config.yaml
model: "contrastive image-text model"
dataset: "flat shapes of many kinds, plain or patterned, on busy backdrops"
train_examples: 195000
image_size: 48
crop_scale_min: 1
horizontal_flip: false
translate: 0.12
color_jitter: 0.2
tokenizer: "word"
vocab_size: 45
loss: "sigmoid"
embed_dim: 128
encoder_arch: "regnet"
encoder_norm: "batchnorm"
encoder_activation: "relu"
encoder_channel_attention: "eca"
encoder_depths: [2, 2, 4, 2]
encoder_kernel_size: 3
encoder_stem: "deep"
encoder_widths: [48, 80, 144, 256]
text_encoder_causal: true
text_encoder_width: 256
text_encoder_layers: 10
text_encoder_norm: "layernorm"
text_encoder_norm_position: "pre"
text_encoder_activation: "quick_gelu"
text_encoder_mlp_ratio: 3
text_encoder_head_dim: 16
text_encoder_fused_qkv: false
text_encoder_bias: "all"
text_encoder_qk_norm: false
text_encoder_parallel_block: false
text_encoder_dropout: 0.05
text_encoder_inner_norm: true
text_encoder_drop_path: 0.15
text_encoder_positions: "learned"
init: "xavier_uniform"
residual_init: "none"
optimizer: "soap"
beta2: 0.99
learning_rate: 0.0012
beta1: 0.95
shampoo_beta: 0.95
eps: 1e-08
precondition_frequency: 32
max_precond_dim: 1024
one_sided: false
adamw_lr_other_params: 0.0011
max_grad_norm: 0.5
max_steps: 6300
batch_size: 256
epochs: 8.3
lr_schedule: "cosine"
final_lr_fraction: 0
warmup_steps: 120
weight_decay: 0.4
adamw_weight_decay_other_params: 0
Rows from block 2 of the text encoder, named by matrix and row number. Rows with one number belong to one neuron. Each number is 128 + 32 x the weight over its row's rms, rounded and kept within 0 to 255. All counts start at 0. Numbers have three digits each. After the name is the row's rms in percent of the matrix's.
# fc1: MLP up (text_encoder.blocks.2.mlp.fc1.weight, 768x256), inputs 128-191
# fc2: MLP down (text_encoder.blocks.2.mlp.fc2.weight, 256x768, transposed), outputs 128-191
fc1.360 111:171119111116105157117094129095115158144103159193176139096105088157108140113162177101094105134088127076102136141142067085122152106124120159132142122121150192113098095110089141136157140128141081
fc1.361 102:097088099094128175156125090139147116109116122076107140172109094106076117130108121142176129118104092193122123185104101162162110117121166099111110116209136114141157108098155138110123101133141176
fc1.362 103:091088100178183152109110142083067096149143084102104108113162097068153146147131126169099139150129087131103058131133149142109119213112099132128174113141148140150186098103114051079160150139071176
fc1.363 111:146127139132147130091137105140122098100102138150091079140078111109138151171181083139083119155131137147089103125098115138141132133174154126106179183156105138105116141146189082130090149114120175
fc1.364 089:118177063166072164148131139143115147086112158109182175141149183101080111096113062099081168126114153179184159137114155110112124086126084093134131142112188149160150137088134120092113140136169146
fc1.365 099:145072111155112113097143113119138154133150138130164124167152129098096126153123138133144229103189167108168112065150123144094129107147111162118065116131135117088097082148162148167127126133114060
fc1.366 103:140129167142104120099117167120094164075138168122174122145126138140098082137088089090066126130137152133144149103133087171135134102142117134060164107162141113086079165125074188088148145108115118
fc1.367 094:137158129137139115154147151104105209163097114109145137143159121168164124135092107132121191125119182152130158148057134157080171070134134101091124113085081121147144043142078126102111109166144053
fc1.368 100:170026153129164135091122118125141121147110156162144095181146095133134174114118166109124183159137143119145151089136119184119095125125097127094071136054100161139142142174104148154168117176108095
fc1.369 095:148100145112118165122144188093086097133092135105110084117153129105138126165170096142141165144169096100079138114130168111128135168157079080135134161177153038081141137107129105173139112173082151
fc1.370 098:128108145170133126178127155178168124186142157149186113114200137112153086130139106137106090107136160116108137074097159120136140102086133145157152078065128115120108120084089129157155150108175120
fc1.371 104:087135220119139100129116152113106109161135125104154143158110128088142171167151128078151108074134121181092084164135105130128122149131087131170072091112076082066075198122144133162140127040109158
fc1.372 108:157097194159094098130101134155164046115174119159110073147126120127103114119133156162183153104152171094166130192140101147064099172094126088024064160147150128098080148111107141129127119095068133
fc1.373 115:105123161069177106144149106105133151156107171088091135128114109084121158108146104142126138125138088159128143129137189158123107130127135130143162135023128138136211124102187183096153171123105077
fc1.374 092:095119173163163096091073191113098108123155142162197165132176089150103097077096097119139122151164143183149087091149106162154139139098152129150195136159143095149119133173087086180135069100183137
fc1.375 112:085156172192121156140136140090091120122079113154156137142115146119176133132094147113055166079185141137152163147177146150144119117108095121151120159094049178111115099116058083126142147117120113
fc1.376 105:070204083149107211144082157143141155133149171109064070131166116159140133122150088160135114114166118096162115082104150095089126075163180143136121144133100122099176124052099122114141089102137157
fc1.377 100:092192129175118110122117114179159131134145112133165077129080097181104145094142131170130158190131117075158120151171124086127143111141085141148155070136186114119184092137124128121111092087115129
fc1.378 094:106056134125170106064131109126154187141160185149096135074094112127115198153163111070138157154111171122111135158100208142114064149122152086089073157133137089106121116198107123147145151159101136
fc1.379 105:086147124078101056157209108168137104166186116126188042077164151090151095097128171073116109189118110128169085099047120106134164157140111142086176112163159155109103100123149119120134106159045153
fc1.380 090:132155154092114182143157144098134098130131129100161145142071133140078047173105133116136097192136115089103160142150087077111145137130143138071130143132154120110088087174162152165124124178050174
fc1.381 108:109171141110151153136149123084111120130124074106210113122121139136132202135145092085120164086119141106103131153146088090115106173084172099179165150127087152161132189100063121107112133120141134
fc1.382 103:179090133170103140105142144163158129182117117086100155123202125115174157177178124113108149115162142070156218137097140110085114150094063111154126074124105098106106068197122183106089066058080173
fc1.383 108:098071172135144125169142126141093109144101078154108108173087076143121164139124148151093099108138150178107133097124133106156165170141132125107128166135153077116167107161072126127131173170138124
fc1.384 110:091135074132181130114168127137149143176122212190115139154175066101129133110075169105149150065148200134134173162146084158112097106132093109133089101095123130142069115215104086158143116146131152
fc1.385 077:128204159097147147099165117137157154144094085087106153105127187117194101209137113140120093153106076138129099184170102135150184138120168144082180107150154083118196138109070137171110169134098112
fc1.386 092:069125173129130173132129174129184162140140081110139087131135143205079152048177126128128157149156100130142141158120083159102172143083203118060102124129076089106090102176188095124111192110095117
fc1.387 108:131114140137094096092105119129174111112105139113175084111092107139106129097148189153074141118136146142145135196062188104122188160162134139105142083098181077139143117148104173147111081133097082
fc1.388 099:157176113094108128088119086117135146108126124125116102121157090180096108186164154127132138076151198175148134123083126113139114154157126148126195144137122150082161196126094138132138147121069124
fc1.389 087:098147135121102170105146124086137130128144159138057155107116123181113107125154134176131085111128165120094093073155170118115173164136085173121136105142099185129132097167152107120079078142084086
fc1.390 082:063074175093110127066140210171069101099155171116188094138127079184139103177123144065106118101110104131067153105127122120087122064135120101158048164130173112128152066128165130166172089152101122
fc1.391 099:155201121139116210112113098155115126143069190178107107164142175130134176103120131115181092209180029110138108089106140137156143098100159195095096180126134093126121083187106156166098132106109082
fc1.392 086:111131052148113122193163097104112143126106113128091145151043051184114142149123108135140142078111132193103095188086110154173102164134127146104165155105109135103189141109145130136158125145197127
fc1.393 097:083158104165025137154078135172153113156033123113073096104123096121183150114086140073088137145148143112147183162140134087139101107110142117188122153108107114178145134102097090139149141091117128
fc1.394 085:084164115208128113203181160147135172134092116142179059160130143130114119163059159123078117094123121124121185135196140128114149159174116203112078096088113185149113103139130090157117092131144174
fc1.395 105:160180115095123077151162143100113106145078120145175170187104107127107120154106161109111083109116161149124143135115120096124214128142110109152120064111091141096173129129149133103149127139113115
fc1.396 112:146122100137156154087097157119137115082141124088108047137113127172117168108124115161140103176160131075145108065186114149159154077181121141089122141137119144082143148094089152120154147155118119
fc1.397 099:123126146118097160088155156144151139103152147169137121107120169051090133127134149185134160139132154190128153160164203150148117150139174104129090170114129206098018159118162160141096148094113112
fc1.398 094:153172124116189160110086138117150168174147117092143135159118124082087075162164123075121125190134143158146148121126087116113141121101106113130146142070116114126174151170172079202070175114150054
fc1.399 114:169125134184130187101157130152085137101085169144157155065106178156126088121128163103141141121135111059112199136178156104141137097140118108117121179161172114143105165141120153122089179161120128
fc1.400 104:183122092158179120112118123100143124178154121121165174098065169162112120121091204154190133124136157120123062133126206190091140151112057162120108165223095144163174144109127105169080100102088197
fc1.401 100:109164133130133155178133093129144136144182123147116126099112108090116149152089084114158112156132061154150080157179117123214132077090083110117088115080140124029147139083136158103141160100184090
fc1.402 095:177118132074152073147151112090061148114153161194050131117108112169100125085118143122119220121138162091153131185129166088131148170145152138157132077139093078149070139151106115162104100142139144
fc1.403 109:104142142154112112156124114106153129149152132153166090132143183102155115166116068087150094211161104139091134129150054116158112101115067101147123099125168107080134168139116148092171136144158166
fc1.404 107:086101101084173137105120142181152098132146164102147096086101166129175124105131064092184120122175125104119162051133122144150147135038130081098081105170135118157162142084135165123116098153090088
fc1.405 100:194083104122129143181110127156129087105133112117095094101132122142127137125164156099160162104119083171131085075126117076109109101063058103208079141099175134144151151136112135121141111096087129
fc1.406 108:110114097173064138098131078103148113112162158165107127133141113082148108129110150149082190099139143125141169137191149119132138124153157139097119089107115112129152113160192105121105142145108134
fc1.407 107:181067132144097121136145098163113183179070159133107182064113183173134146129145235129121119124066090082138144120143170119136079077122165125128156146107150153148116094173140112134107122133102087
fc1.408 085:089201124181154125108172102142141095149081152077151114110174157157148165131107047146154137163131154122153159182164101199129078123132073194126138138138174066094213112144102118148106113103128156
fc1.409 100:108128125170107090073124114127069105115117138142155069119162142149072089119106144060137093153176104090166171135144123147186091147124125074102174141120191144124103118129112135105117110161125072
fc1.410 094:188115127085170119123167187107200102131124098083175126118162159138151098137138156154175103069089088097156130126113147068154132102074086099136134178126147130117124114157110045122146135157109108
fc1.411 081:113119100127136167138132113165199210117150117137120152162108116112160153155133134153185151128096131147151120126079133122096137114112078150093153108119127089103197109143142198093072155096132047
fc1.412 119:159161090169082141118104181153075116097130102145176102129157125199149106147123111156134089170084100172139181133134114152166160163124158096140145138079150099166115117161081166071109177181133143
fc1.413 093:145117182145122128124082156072099166125113102142143124089125109133107106103220113129129180137119124103141169162174139118123193100160156148131119203114057097128150115153134140161142165138051142
fc1.414 104:133138141159119132044117090114114150127129100173138114193042173110161085116131108192175068130138092088105104128113126172166140175150181116148170072128110148101095117175097164202150144110177141
fc1.415 086:116128139149041110130154120148094081132086157130131123118146117124102162095161119149088123116224137166046194123110119085136139134138152131156140187099187108083189084099085118142106106077112129
fc1.416 096:103139032147135147142098092167181129179108107172085107150160079107151130110119168107156143101122143171076100050118143163130132122106125148094150149084057122087125141111157141057071109132172105
fc1.417 109:081106150153119130100180140129146123121100090146098164109146101157075157088106115219108106087108168167102122115117112115056137147139156073130144159051116148162112061104142104106122158153113143
fc1.418 097:182111126197112134065087132092143165093119151099165171090117100153123190105174114104087115115121139147179148122107152073176163117138104080126168132143091133112105162156183181123126160129127129
fc1.419 113:156131078117052132082153187152190142167128080086107108110111093148185137094102116109169155113185099087177124135086150117116194171168144073131140133101108164127133074130118055102142151145147185
fc1.420 103:168101131119115090118167141177138189135112145093130123140130148135094118120095161102124094083131091118084177113061165136105130129126079108129101154171120133175170152116141143167121110133107153
fc1.421 102:143123167113152096195121126155158143150114118083145123126136139071143150143104134156125123099171140071098157116133204135075167133083098079134106129128090088144091154128136170170063124136153121
fc1.422 092:064107189140125130159135060102148068181140128146132166142137140114138125120144121067126177102154060175124124130146104152158112160087131119188147149133148157145111100086140122102180105125183174
fc1.423 106:142121179146151124136154142091108171165149133160115146102175064171102115105147176073135136098106140107157100163116143134157095088093102130156137102094124139077102133085146168109130155158147201
fc1.424 101:191167163093167114134140119089157132099157133122117110093140153131127133138157091146121181131131106185142074145137137140100102137117090068131119113138153078157171155116127118100198097154102130
fc1.425 094:113175155076145139122176145146115135119095085149138164099121130087202150182121152122197052103104062147121136141119121186096165060114158116123145091212127116096121135120093102181113189094116114
fc1.426 116:159091149144090139128095160167153100167092103151043075147123106162148152089151194142197183093175121173125107098097080145099123072149120104111101162162119066134076127113182137185134137138062105
fc1.427 097:091133097109134132168100079118117120082106199108161111141133091081099082146178165167156174153100166132184176171137221101073058117146099145117110101111137194107073176151137129159197129171110124
fc1.428 094:094150144128144121097121174088170134049123140141138176097045100151109159076103112121075119169149161150138156064123169104104056075095162127059132117140168120150158144167106106169127147127108127
fc1.429 114:080149108115069130118061125147142135148104102102081145116148165121140151146143113149093098104065135147133144142097119094094123081202166154123140079159151149078118064152111147138144169089146134
fc1.430 097:121141108091114089159125133203172108107156115074088078154138074104105087169114147110196128150189105122181115134137167039112136172103125087145110111114137123120123153100153145101171125150114133
fc1.431 105:150164122091171134163138160064142110090128132083077156163117126166204128067094153114071158120144101113116183133047126094151098115072158111139135144132133176105144153089102072142159135174184124
fc1.432 088:083094150125163115107139074137075163141130140125125095105124150155106122159107115121094068124129112130102150157085144190091078154096127131150170132130125095136143122168119156114111149100117078
fc1.433 101:178143127163118104104140136178191127138138093097181078105179049090108153110111153130171140165044167108099156087112126075134104073157122111116138113117091114135133098136166135096171125145174108
fc1.434 113:141172162106106049157114142122112181124085127137121113126109120129073126142106190126113136066133125148119094114103131087133145143118143102130100096085093046174168139130115142111097162134181157
fc1.435 095:116177073158052113201170088091151130125136108083149114132096103168101102137136100147152140070066141141136095124126139184128111196180177126151088038185118183092173155151144144113121124168072134
fc1.436 089:096151144074122166157115099181112117165080170088120107105105131102115096110147098103127133147137208150153111080084105140104173146131107131210078167146070098137149043096137137120111131142135066
fc1.437 107:155076133132136152148115181121167107133165142110107097195199122120063099128134113082105123095145082192157158104186174144062087184136093134145079145105106112129120071109149054136110109100115125
fc1.438 085:147086115161171115055160139118114136140166056215145178175145223059120142131147121136152113090142086149091115096018151108116095127145159135102142159146147146099096138081124095104099102111158135
fc1.439 102:149097144113110097125133149127113134186119122082132142124170130111066179161125154141066181123130158104113150163125146161144154124133119130122109130127093122096123101138096132062097118122102222
fc1.440 099:071146168079146180107146175079152158118101113138115180090084135094146147169186206118131173131120213049160135105144169139143119136098141123128170094144129095078152161143055146124123128123114169
fc1.441 088:157096109065137122118177079104137157063125131108148123129147142115129070189150176176079173139136135113147096150107132091092156120076162143178156137119082090201106115106181103155087104159115142
fc1.442 105:103092156116118141141169123063160089127190194133088157125129217174086086186196099191109174155056116155156206134155113124125147124113145085122129101111120091148128164195100123147105154112089125
fc1.443 110:133131077133103122093123122153066130124076167080117182075139068128097109131187141140159136141113136146089124080168082121142087176098119089166154158133134140068153083163120118112234095103081125
fc1.444 105:097168170177139106182131093117122126122146174176122142155118124192095136090103091073150155120129136150168108053097106150090139142099130075161154109129116163108134117131106211093148120180214135
fc1.445 095:161107091145105116095126124132079072097101119135115115119169136143074116050104117127114065111150123108171137185128127146064140136153117127121135142147115138111125117187144082188163162171138071
fc1.446 091:147101139172155170140094116177081155086105169095134082166112180111163114135113072116097182154125090115082087148137144118138194128177149139047155137060090141159142117088102129188101148145164113
fc1.447 113:122071135149135114140132159094052141172136149165186126064129104070146105146138138143146161203094133148114101130143148115218111175120155094114156079175145175154125087114134088128146146096084130
fc1.448 112:109162148124104111098162145142139111085130149173138125151123079181112132157131078093157105102104048156123152144054167160122087162088084210156163075183173024131068131099107131093187113156114181
fc1.449 092:105116134116125106089125097157142095151163117155151212139105062153064156134181111133125082192177127170161091219154114106177170143131092091116091170206183148132125062083158160067103121106155060
fc1.450 101:150191114140125139091137157191160143157158165155150133116152176139140107116128134107146106137085119148120136105165136144168128161132096163092163139151078152168110185126054165093161120126103154
fc1.451 083:097112117189078083126137168143109120122095133188074108119087084097153103122182120106094163118105049130102161110145127102090122138114124139117145109126143128123128167147153165145112112195072078
fc1.452 111:195138155130080080123142121159160122110146123171090125126159151188114118117114076142111183129151093128132158076115172125139115102160126099132075121140100117146132155083126119208104105153157159
fc2.360 103:074178128089076108082096143162120153136119150160114161131067186048107212128132104179090119163129174125152152099150139176131088144128116083118069119073161128135148101109153095134137190101152156
fc2.361 102:104175063159123128141056179143133179104098150163108149098083160152169136090140144201130093168180172116132096205091075110122141158107128086097149160102118119156176143109155130140081162114164129
fc2.362 098:153109138111107147093170158112219145144094094137138164140072182193149116071117170089098146085103161165116093105148106113110140089147138151137123210176088062119105143166103166166131136157122106
fc2.363 106:095148147130105161102128111087160164151089114101148191154172137152112145090092132164166128067134185072206106121118138144123118115170056121081093088157086116174145160142071115090109135103128110
fc2.364 100:084114151164149136116121052152101111170092122103104085136099128142163118118105106133131090176124121132153135084130151138144178114117093147137111165147110134091166089156079127146137159104100089
fc2.365 094:133093111119177154105125114142195130099105154162129096104120115089129113113116110102121173148159130168168113109120115130106088125128090091111216092088115148156054132144161174150134135079079233
fc2.366 109:126111107159115108141105087140161047178155076129091130114119111156221130115137130061149104181156109120153158122072135099082105126102152128195121141065080107118069128163095073162145126128109099
fc2.367 089:054144159162179145158086121115137108115123103124161158153086165178153144158162162144118099125099164117092162136159080138092143144172000128149125081155179175137117148150108174144185179079081142
fc2.368 097:115185180117145201119180143133121172183142189144053121097088174113090139125132168205125101123169155107135104122099123172123156123088149144137095155124129140122084133081082202105172130106128111
fc2.369 117:125183165127097131134124124163078122174171105161155160136108148101125134126158173148093123177115128118162159132091091162164108100121110085087141077149154148103160133158168137128158161125146121
fc2.370 104:191101152070077125089139082116079104102090112106085128110144123164075130137145213119134167092139142136204143135173115138114139160167142183068147146153072139118131115109092142186161084129114105
fc2.371 102:100090084094113140166110115105149126086159125153077123103124068151137085163193158081120100105139138147073152104214140174097132150137188077145143171131101155124150128117128122097109155112163144
fc2.372 104:067108104115137179129107144150124111116099083141122110173109124123102091132129114139127111133122101107151118136136094125157171113123121175121156188117132150153098085178076154123170071094164166
fc2.373 106:113081147139065176152087143087069134146097185127118084096081114094086100138145129116136125065098149097089123120141138102142121139133084101137109099083100067166090159077103099151187074080145144
fc2.374 098:144111120075084063159093149078084083101063137099144115182147131138104169142070101122160167115126083087125069154134105120143123149168107164159081139138085175202106138091116098077099114083123200
fc2.375 106:099136156104099093151131123167109189150177099124138147134126103097141113108136104105086126173152110164163137073129077113133142106135103186133196130131155091150134157087199126110098162110086167
fc2.376 096:154085148149180127167181089147075133161178107108099080125137078101144185101099115097101113096134076146131119133147113135092156136082085164075143146144125102147087123133144103132114145139141154
fc2.377 107:113127122106098100132116130154170054093099116076099089164108132162111162087100097117095166098101085134105149168085166108117106171094150087056143118136136138105042140212156146112124155115113084
fc2.378 104:068154172113152111093116150119160149113126107135123158189152133192111083115114111169145099160147110152127112130109137122082150103149100156115142079120137146123163134093134122112182172102078085
fc2.379 099:124107124163118220103064117136165095137136151116136147142045116098131136103124186129133101164110163141117085190104070071081097133093150116187107100129161131109139128133125095077120173174107116
fc2.380 093:204118110116126082171153152147116080151183075161100113117118074110142160122072147123048153080112142157139159176101104143098120149132123096092149138137125162140108132138094150079126078120162121
fc2.381 100:152163123103108075104131117102101126164156124133088096107178129126091098182108183189148144123138065131152107166105127145122071106162091140121127086115140108184137132103112179196107129071094115
fc2.382 108:076153124122162095128117113175155139115101180103128140143153097124109130133082147123106141161103131150083093178118151176171166158145122144105110153155146138153155105146133102145113117152153094
fc2.383 110:106120094154098149088097152083115150119112119138131109125141087176143143156146173100138090151095177137143147185120125113140106122107118131075110139173149172147144134147085168148159088120065146
fc2.384 111:069104138105118182125094138138178185052097132112131118101137109139082143085175096113134107110141122177181127159094146152137202146066062156148165148160157115108155066146123131104151118128094171
fc2.385 088:139139104142158134084122095099085144121197056122158114094113111125149094156194135073116110136153123087153165140080076106078092089096185118151165106068128088151150144080144093117126096065093101
fc2.386 095:140139101116191121150153165148174156137188133109156111121149098135125121116069183091107066163137086142095071134136127055137122105117157076153129131125135133167102117112091121150100131100075190
fc2.387 096:098155157146126140163145182124148141144129118124148111134152170113104144181176082029193082169127172124156104137126121157107166123134145120117124135111037108094134093108133106062163165143181138
fc2.388 094:136112125147155091133095155125125168139189142137092125151116126137124180079171110115137103161098065106131122148158145108137088098160155155165076151119144091128146124107119094089132110134159132
fc2.389 087:090103117143063207134143142166096194190136143162100138088162144127129086093090117090142123108196096052123072136133157149181116084073167126067106156040150109145118039120161116134161116089172115
fc2.390 083:164103070175181087143092104184178147147132101110121137093103090120148153114132154119104176169092085141141068148117094105182116151112053162187169134141128136164108151098134121118058125122130096
fc2.391 108:134106155142117137151155200165122102110098094121148104151136125138137136117123083194106125113147170126117103241116217156155153116156142075128164093146143160148203140157124164102125140224167159
fc2.392 095:128130128164079152108095234116120114147096130109123102180110135147140175111050170093100169122118129094121148104169087208116126123144131128082119125116129124136095139143142176197108091041109096
fc2.393 109:122128102181133166188131134116145097125145164198171093155123169171139074128185136128138127111200219093080163157139142165106084154088099154171113107145128072151123145098178115136103039132134118
fc2.394 088:158114091085131104097090133117083129112123140117123128146136135147149126103131130109088116160171132190126166119136135180153103157123134089148081103067140082121167099130124146116133138131168127
fc2.395 108:176103062044105123128111118174145192147128092144153189134068159144149233171132122119135138184144144095089152143162172147121138188144147129136114152112127154143108141161093091067113168106149152
fc2.396 102:148173082135170103106153161111138140148106167144115144091158169140157143118152173112160143113128112132130176112111172187141135165130107118169155142147186069088120162150168132064114127102215126
fc2.397 098:102125092119144131170158136159088102122163117134097161140140088109127122135131096155123100094103092118151116101163126117121153081085067089058203125164180154092159057104160134188143144101128139
fc2.398 092:104123126156108163179142096137117154138149066172133153087108126122173174141123139121153100131094111088147129177130159116159107115157135114141109161105145121131114141163155112144126190129124109
fc2.399 101:070136088079144165147171106112096070117129132143165067169115160080045131164122106112111134112191110167109138105068088148120098143171081141087101078152107175143068148063134110123136114112139137
fc2.400 104:103118099095148142160156171120177114079140137093145122109174129125121149127151050115105081140129158120170084172138118087191140056111158122128149098168141168094125133069112122118151168126159130
fc2.401 107:049106075135025148128126165166120133050152125109178111105132124158143133122114107197141125060181114144101132133102124121042182097114154097165155055159152115145127149174123114124113149129106118
fc2.402 097:118133167139154084115065137107113085148105132118142092144127083101073201151103116145152106124137122109117141125137120158179139142116161140099180081094193150111126101110150162132083102100060156
fc2.403 100:089124059155123117107177086114106119082149185159164161102171088108131179144186136156174113087138104157101127130166097112140138124096197179108155131082159095156098149139110125159121075121116129
fc2.404 094:139132126174091066124148112090129117139175128119135123144066087154157149126140131182073136211113153120133101067114121109165171146159132133051171134052064070167089132152098109105162183103159160
fc2.405 105:091143166106111115062088197076195113150168141137116068176121144099183067109137116145148198166113138112108120116145163130111226156152122079110161121163202052117147075153124092176147140154124098
fc2.406 106:066093116151184142126172151086138117095150077090089118133112125159155142159122120094144123144125150114143154130168128088137169128168136150073113131109106166097147106159130111175095094146128170
fc2.407 091:074164050114139084104059128142195136082129118145162175144155096102111162121152155143172207185141123131134159132100074168150175130140154153093100093125100076063151126116104139105161135134127144
fc2.408 090:126112097135047164184143136135102130097158134138139164104057115164111147125100129102086162100164098177129117127040163155138213098103112140130166122136132121183119112143102132129089152166129160
fc2.409 107:129151124199146131122096105132103168097102115146123181105139059126170073103114061095086137133085136148099106128183118149161149117171195134113149124140136089152110095144088136127126117081146127
fc2.410 098:128110150165140123140170168111161112193153141145131113143107072155129081122174141157127187097095102134093124094061127099138111166135102142138087079184112107055134099093158141132081095066085204
fc2.411 098:120081166112187128145136130100140126113116101084172135101139133131118152152140128166107095128183101116158109144100114168116118128145162129136164153136129119172096112113095176125102100092141062
fc2.412 128:098133164125185167105130118147149126120139145128176176154181166154152123134179171128143069103118123086200120118150090135065103133142101115115107080160168121092129067158158133095112100164145087
fc2.413 110:079107080171125169142134128165171147114169164105142147094095190106102160164123060123152097184151105116172068132081116130172125117176122162127169117106163122161110090130091139119089096108130111
fc2.414 101:121143076098081145205142175103160160100148123113148128135163118116084165103149140115134181154133138112132164120137087093112154149116121167161126097120159158141105124083152142074103091204187102
fc2.415 089:132149108141153165164162169157139093122191110175099117117086090089131065087140080161165113151085125144157134128079123139132123074125129059079161158180116093141074180150111220139106143155123115
fc2.416 104:105117192178128116124168143125089082105161108141162171139168136152148148158094115159164078132105135076106158134162170113145144073115149093120031210155161068093128114190161053152111105176130129
fc2.417 111:151151052127098102152177176150126125116135140135185150179134141087139109181065159127128125105118102113151143106104196117144090111152099149086169140116096125107152114148123078130142170127144148
fc2.418 114:135087177135167164137161114108170122108117116083151102124072118104084191084096106125103129172149136161128183123098176132118146174189152133153092149160121146112081102138167129144129116175108191
fc2.419 108:135090129110227143143148062123189105097152167135135133119162102132072118087103134106141124137116105199184129145151135094134152120130161184149109154096133180118056135114094175183160099172083123
fc2.420 109:167096095061131124120127101091138153173117090164142092085138105192141159127144144102130115104149191143087161125109117066157108087158107134127129162129104120086150121117136121136142170166114111
fc2.421 118:050102139166107122131166139158150193109160109092081120057109105102193153119164141153122142115168145141130161158130111115050102150100177103120128194125178138083150133091138129145128155052216072
fc2.422 088:101102179200140113077137071146139164137192174174108121069145141056125111136178133148152146165119170114142123159158168087113140173122077164105126115143085124120069108157088109162135111070088158
fc2.423 102:128136129165153134162107170151129195138163140094139142129085147071113171137088142140141117096119194141178139155114118101132121165135052129137148078105124115125139144135055121163114152107167081
fc2.424 094:129112100112058178123113078170089143162117189105212121160140144108129113114161120077098126107124129123132129080105130154141101155161115124082183150092155145155109160109140164116143100097160097
fc2.425 107:073112170157087156168152153127172104119129125142076193135167094143149092163089138146094158169128176099144066089104133103078118135102169122087155090120158170147171122134097158087110103099105116
fc2.426 124:175170130136119175131088070082141067137184122129138137078151075156118147077091120117128174106121161075130117093122165150123116142170105059176107171177155118183106072160117087130094133095101139
fc2.427 101:161104127173079088186145120095176104128123132159144106131092181130157142109142176111092127090125132137117145146143113104136140114142109101104177079104169120056136146120169067103082145093144145
fc2.428 098:107154118139090120091184176138157127162103170144059121083137108180110153093165126098110087129139179145147098108157132113217147164180132104137147108100126161133163071106134097083115137112159153
fc2.429 102:097117182134098143149163139133082171136165106113139169182109152081109103120108156082117093151087187097145185146155115135142100112113135127100149147165149074142136127194157132090193147110108174
fc2.430 097:078112129120125082122091087082122107115121149157097107165137104136125130131145102114190103097143204128057132148129090124156143145077148093112125134167136109141134102193179080216100125110162107
fc2.431 098:138105125156185157126085138091141085140117078148165075118147156025066051107158147106094088074072105077162103143099119108135150195114145164133130094145132097127183216107164102115093122078079143
fc2.432 084:165141127131099129174118147131202080076108114170132187076054146069102164087118099078114104122183103152116037109162144121114221122110158164123132159102101133111141116121097164117141132134105168
fc2.433 099:106145055159144140148134168173135100182120056081126168091123176135101134089100160157173103117180099111157094144161098139151100132157139099148187156079172127116096095142072135125160100080136131
fc2.434 116:126133122099095139158087093099116069134159111076088093119100126161206102129114150141141149111175190126098113135154154132091106106127118107130093161141174175112121150148115098150198186117106093
fc2.435 101:136089174088154082113133132144151135080121081130113119074105130020101139129110062150122133155146117056166159132161110074153133116130161143147136102128125117122082099139189102098153117111100089
fc2.436 083:168105160083119171120107111128148141123140139144162131093089081151110183105148184107123180147146071118112121102132118099134093089133111116097191109132124116137154123140121146040112066138115140
fc2.437 105:131118141115078071099110130083078162169134177174094108146118127142167165104144101102110079159100232082114113152106095134086155139103096179185081149177063133130174082132096180159100094114198077
fc2.438 082:097126134086150143156075104155123135097105160120136121163100124190131144125086137148102146127083139098100101144136124135168172068179154151160079134132144181152115051097134088148144135104094128
fc2.439 105:148089150129119167177144135157166138087081092162162096163108142125118090087095179135185125162124158105139165130156153190138106153151130203099116168146125136155163181081177124138161113138132105
fc2.440 094:112014074169069085191116141162121098121131137150095202104161119161103152122127116094122130102068089194117100088114141102063103078140132157116144166121137130163104113054133095145120080174122110
fc2.441 086:137163113111125148140056139178097121155078109132131141082116173159092152101114097070156128128157115125096144052136147118143168150114125142159151156127157189087170153131129125081092159082145148
fc2.442 108:120122195119158133126066076090069104157107128106173147117123101143096190063126129107076137089155205145110131122132143102150117088167071059132182075098107147114108194088199141095133096152170174
fc2.443 093:125125151126141080123105146149113231126172139143152101056103156155102135110140157135151154187119163081140131125094161096129146134171121211167129131076118132154130124142140202170101144105115121
fc2.444 106:103159065123091107119166182150117134132131118130149116144131070178125118140077106196173150068138144157080039158170192064115153113110193144127096116119047099119141152156121075116164175075154118
fc2.445 090:110123135124145135116129117129165128154090114082139121161128132065170104210071144119102128128168166132137136116125146135127095154105139119159094129176137110152164066120081178099103058104085166
fc2.446 100:047118118100124190121104181115112166125109130118147191125127112073139111098165130128124128131125164088178144119085147152206126146125111127182131125115136138110166115138130087108145093111162097
fc2.447 098:115154097083182098073101137147141142146103188161134163099130145082184138118172166117095108121124183118145137041120114165106114137109181161146100085114125047121144106160131074160130105146120176
fc2.448 101:111082116147138110175180093113108157168088154149143119078155125171122112159103146097063167093172111228153127144035084133156131083069109136169121158132135118113137097123087167195115082107147166
fc2.449 092:108097205133128185126074099104185182141096119165137141111136111097107138155141170077168183079150058139130127132092147167145132101127123113102153119117128121106138169147098132130122160174130104
fc2.450 083:077067068098143110117132149070118088091141160104155107115172166112099180113122111138126190106176132142137101195113129116156146159113129116072085088176106060157110124204146098104163138140140058
fc2.451 104:111170124090123141132094055119085143106156149072136132170080193164129128217066112111140066103161128145139151145174144134153110123161183117117137154142153114164189070133134125148125120108192134
fc2.452 105:071132143180146148128152151135110112176183139165138084103095159060129115120104150136103129112163136108103098141127082052147166121124125148122113124157104101156141124155116111157169139128095142